config = dict(
    train_examples=97500,
    image_size=24,
    optimizer='soap',
    learning_rate=0.0029,
    eps=1e-08,
    merge_dims=False,
    max_steps=11100,
)
Rows from block 3 of a small rotation predictor, named by matrix and row number. Rows with one number belong to one channel. Each number is 128 + 24 x the weight over its row's rms, rounded and kept within 0 to 255. All counts start at 0. After the name is the row's rms in percent of the matrix's.
After each channel's rows are labels from the 100 images, of 14848, where the channel reaches its highest value: "patch colour" is the nearest of a few named colours to the mean colour under the peak; "responds to" is what is common among them. Only what is clearly more common there than usual is listed. The data: rendered scenes of toy objects such as cars, trees, mugs and chairs.
# convs1: 3x3 conv, stride 2 (model.blocks.3.convs.1.weight, 96x96x3x3, each kernel summed), inputs 0-95
# convs2: expand pointwise conv (model.blocks.3.convs.2.weight, 384x96x1x1, transposed), outputs 0-95

convs1.80 087 [120 125 108 107 124 119 119 112 205 122  92  97 114 121 129 135 135 108 152 133 135 143 125 139 131 133 110 167 126 140  74 154 190 118 124 114 112 124 161  90 153 130 123 130 151 113 144  84 140 143 120 114 161 147 118 132 173 131  93 140 122 126  85 111 102 143 124 114 140 110 161  78 124 115 143 154 124 105 159 145 111 159  98 166 144 153 119 166 145 142 125 129  96 142 108  68]
convs2.80 100 [123 111 189  83 176 148  85 140 137 107 131 130 134 114 140 122  78 153 179 147  97 120 173 156 143 132 128 131 137  99 129 123 169  85 125 129 157 154 133 106 167  97 124 141 117 115 126 144 147 160 123  54 105 141 129 122 117 114 149 140 105  95 176 156 135 159 145 130  95 119 137 122 133 186  95  94 110  94 136 131 159  94 171 184 125 128  95 151 116 142 121  92 128 137 161 120]
patch colour: grey
responds to: hammer

convs1.90 099 [153 123 143 164 123 118  90 155 143 126 147 135 133 114 155 144 110 105 106 127 127  87 115 141 137 148 123 122 120 132 167 125 134  97 160  96 110 157 138 105 200 153 121  94  85 119 119 133 133 141 129 124 159 131 167 139 127 113 113 175 144 117  81 118 196 124 118 149 142 161 103 145 154 137 158 122 138 107 147 118 151 104 145  49 111 146 168 136 133 123 153 124 138 120 130 150]
convs2.90 102 [141 151 132 144 120 178 168 131 106 110 135 144  79 125 106 150 150 152 110 126 113 133 144 123 153  90 135 115 104 111  69 157 123 137 159 136 107 145 127 136 155 119 126 131 117 110 139 120 133 131 112 152 106 130 121 144 114  86 134 147 155 143 125 144 168 170 125 144 125 118  92 155 145 138 135 147 107 156 129 160  77 118 136 123  40 125 104  83 127 125 177 109 128 109  83  81]
patch colour: white; pink
responds to: hammer

convs1.48 126 [118 139 138 114 123 118 164 119 205 139 152 132  98 170 120 150 159 125  93 128 141 131 141 128 102 129 130 157 169 109 122 144  92 143 186 104 124 131 139 122  84 139 106 139 128 143 126 135 147 163 147 212 129 118 161 205  97 128 131 138 138 114 123 134 116 152 145 109 141 113 126 132 137 130  90 134 132 135 176 159 115  91 127 119 150 140 117 151 126 114 103 108 120 124 137 125]
convs2.48 094 [135 141 130 123 125 118 123 142 141 134 123 101 142 107 119  82 138 126  88 144 146 100 197 182 160 141 127 151 149 144 163 129 112 191  83 132 129 170 119 137  91 145 164 143 119 100  39 104  89 151 110 131 134 109 150 133 154 108 160 138 145 117 141 133 118 154 153 182 140 132 192 119 139 139 158 157 127 157 131 116 135 165  95 120 137 150 119 116 116 151 119 129 157 182 138 134]
patch colour: black
responds to: light from behind the scene

convs1.76 098 [116 111 135 126 154 154 155 114 123 130 133 158 111  92 127 173  99 119  94 118 123  77 145 113 131 112 118  90  90 132 150 121  99  93 155 133  87 158 145 102  82 153 132 123 121 124 126 102 140 147 113 139  96  99 137 150 110 124 135 142 120 127 133 114 132 107 150 146 163  89 132 146 191 123 120 148 133  92 112 117 102 132 159 105 117 144 104 113 111 135 167  82  91 106 185 171]
convs2.76 107 [ 96 127 186 109 111 164 162 133 116 130 133  88  91 141 117  71 153 145 154 133 148 166 126  85 172 126 146 104 122 128 162 177 109 182 122 129 103 125 175 150 184 121 127 146 128 131  86 123 139 108  86 151 160 114 138 166 135 142 112 103 150 130 130 146 123 136 125 146 129 134 127 106 117  97 136 133 145 130 140 111 101 116 138 124 112 136 117 132  93 193 108 101 119 117 131  97]
patch colour: pink
responds to: white object

convs1.83 095 [ 90  63 134 174 128 112  90 161 131 133 114 141 186  99 109 153  85 135 133 122 181 129 116 139 139 147 125 110 151  88 197 150 134 155  89 175 110 140 158 125 126  85 107 117 141 146 135 148 137 140  95 127 132 145 149 127 117 128 146 138 151 122 141 170 106 126 101 145 140 141 146 122 101 131 154 120 121 124 119 136 165 131 111 114 130 116 128 148  93 117 177 126  98 122 112 144]
convs2.83 096 [ 79 156 172 129 100 154 146 123 129 110 131 116 156 128 153 152  92 116 114 106  84 126 114 136 121  87 118 112 137 123  95 146 140  79 121 134 124 123 139 129 174 107 102 133 136 155 129 120 124 134  61 129 111 102 161 164  98 144 129 112 160  82 158 173 155 122 130 133  67 103 137  97 119  89 149 130 165 130  85 126 165 126  97 132 124 164 119 142 142 134 118 122 156 126 144 128]
patch colour: grey
responds to: count: three

convs1.16 094 [126 134 129 112 136 152 115 119 117 128 110 146  72 196 145 173  87 167 127 159 151 133 169 119  84  84  99 132 131 150 148 132 140 155 151 127 151 115 122 120  81 147 130 150 133 117 142 150 148 120 181 131 153 148 122 147 131 132 112 140 155 133 104 148  76 137  97 113 123 136 111 144 101 128 123 135 128 131  90 140 146 101 132 136 184 139 107 154 100 150 150  86 154  89 118 130]
convs2.16 111 [ 79 124 136  57 175 101 104 100 142 136 109 131 106 125 135 143 176 152  97  98 137 100 133 138 111 104 126 125  77 138 120 135 109  83 133 119 132 144 153 126 167 165 120 122 139 124 113 120 106 110 173 117 138 104  82 152 117 118 123  97  90 143  51 101 136 131 103 100 120 109 126 128 110 130 144 119 130 113 103 123 156 151 109 120  84 103 105 185 127 168 134 109 149  93 142 198]
patch colour: grey; pink
responds to: bottle

convs1.61 116 [129 125 132 111 129 127 162 116 149 103 135 106 122 117 123 126 138  86  99 135 104 116 127 104 114 165 143 130 131 102  91 125 111 113 126 127 117 133 139 146 119 137 112 189 109 173 118 152 194 119  94 160 111 126 105 137 161 132 112 136 139 127 168 124 162 162 129 134 162 141 116  95 161 163 136  98 130 113 155 148 105  73 129 142 108 112 129  90  66 146 116 125 100 188 109 103]
convs2.61 104 [122  94 170 152 130 100 106 117 116 135 115 109 147 111  90 130 155  99  75 162 135 134 136 140 125 126 136 143 129 116 147 158 116 123 102 128 124 184 120 137 112 100 112 141 133 126 134 129 168 100 138 113 144 126 144 139 181 123 139 122 102 101 173 126 157 137 118 167 100  99 139 135 167 148 104 132 161 148  79 136 141 153 154 110 137 119 151 121 121 181 136 105 133 103 137 149]
patch colour: grey
responds to: white object

convs1.14 094 [166  83 100 172 156 100 138 126 179 117 136 129 139 125 103 146 100 107 157 133 164 116 111 118 162 151 104 186 141 158 161  92 144 140 131 140 109 122 120 137 182 127 132 126 137 155 152 105 101 100 145 118 151 100 143 109 124 131 131 124  91 125 133 150 163 117 154 133 109 135 147 160 135 173 120 116 142  97 163 121  93 100 117 100 143 153  83 134 146 141 122 115 105  90 118 168]
convs2.14 102 [125 142 157 131 110 120 132 132 108  93 130 103 101  98 131 170 110 160 127 121 115 120 121 131 105 126 129 109 128 113 116 143 118 164  92 162 196 104 176 129 135  96 115  99 134 112 136 130 120 139 147 113 117 110 140 134  70 124 159  84 114 117 151  88 157 173 126 119 139 160 135 137 116 112  74 128 151 105 111 124 153 103 142  92  53 127 140 110 124  88 133 101 143 100 122 110]
patch colour: white
responds to: white object; its colour: white

convs1.32 109 [114 109 143 100 135 110 187 107 106 142 138 128 136 147 123 116  99  97  81 153 120 101 149 136 140 122 110 145 129 135  97 124 124 109 137 146  89 115 140 132 109 147  97 193 115 194 142 147 124 113 112 148 108 138 100 126 152 117 105 129 132 135 111 118 124 106 115  98 129 145 135 126  99 125 112 168 136 116 102 193 102 100 125 113 127 110  92 123 110 115 119 172 124 186  89 178]
convs2.32 097 [147 123 166  95 175 135 141 110 126 145  99 141 122 103 101 120 139 132 178 102  89 107  54 131  99 156 134  75 144  88  97 139 150 146 129  87 139 145 132 138 136 116 107 110 130 138 150 121 161 155 134  95 131 108 121 134 143 104 126  96 151  93 120 124 142 152  99 132 127 148 162 152 152 138 151 103 132 139 112 126 133 145 159 103 177  98  88 145 119 126 113 135  97 125 142  99]
patch colour: grey
responds to: light from the right

convs1.9 099 [ 77 140 104 108 150 108 126 109 107 120 150 126  91 152 163 121 163 133  98 102 143 131 142 111 132 139 157 104 151 110  69 147 116 120 203 121 140 144 138 128 152 161 140 156 153 129 118  88 136 149 156 176 141 130 151 142 121 106 123 115 147 125 177 128 107 146 159 136 131 130 135 145 144 141 116 136 129 113 162 121  81 156 150 117 100 110 111 145  94 154 163 114 118  80 119 168]
convs2.9 094 [ 98 137  91 141  81 116  70 164 147  90 140 144 128 109 148 150 140 130 142 122 129 160  94 102 131 125 162 134 139  86 168  99 106  93 135 113 145  72 120 152 132 119 135 133 126 144 111  90 125 132 147  93 140 117 138 116 162 138 144 134 151  91 121 142 143 121 111 132  81 144 142 108 130 135 121 154 106 151 149  97 119 153 114  87 137 103 129 116  97 174 138 130 127  90 118 139]
patch colour: grey
responds to: bottle

convs1.3 125 [124 156 176 119 150 127 152 117 169 138 136 144  56 183 137 118 161  82 128 137 147 125 123 111 129 108 111 106 126 138  87 144  90 135 190  94 115 137 124 137 116 148 113 114 129 128 115 127 113 128 163 149 134 127 110 157 112 121 150 124 128 112 106 119 112 164 113  74 171 138 135  89 107 124 131 176 103 131 197 152 127 143 120 138 120 113 132 137 124 162 112 110 125 114 111 157]
convs2.3 098 [113  96 114 137 106 167 135 100 127 114 122 115 124 101 103 128 119 146 103 150 117 197 122  96 106 130  96 145 134 127 141 122 104 140 100 144  65 129 147 102  91 107  84 125 151  90  81  71 119 152 104 168 132  93 118 156 110 102 155 137 125 107 154 163 152 145 130 147 110 121 159 113 145 153  86 123 125 135 124 104 112  99 116 156 175 122 107 142 135  97  96 128 140 136 127 132]
patch colour: blue
responds to: light from behind the camera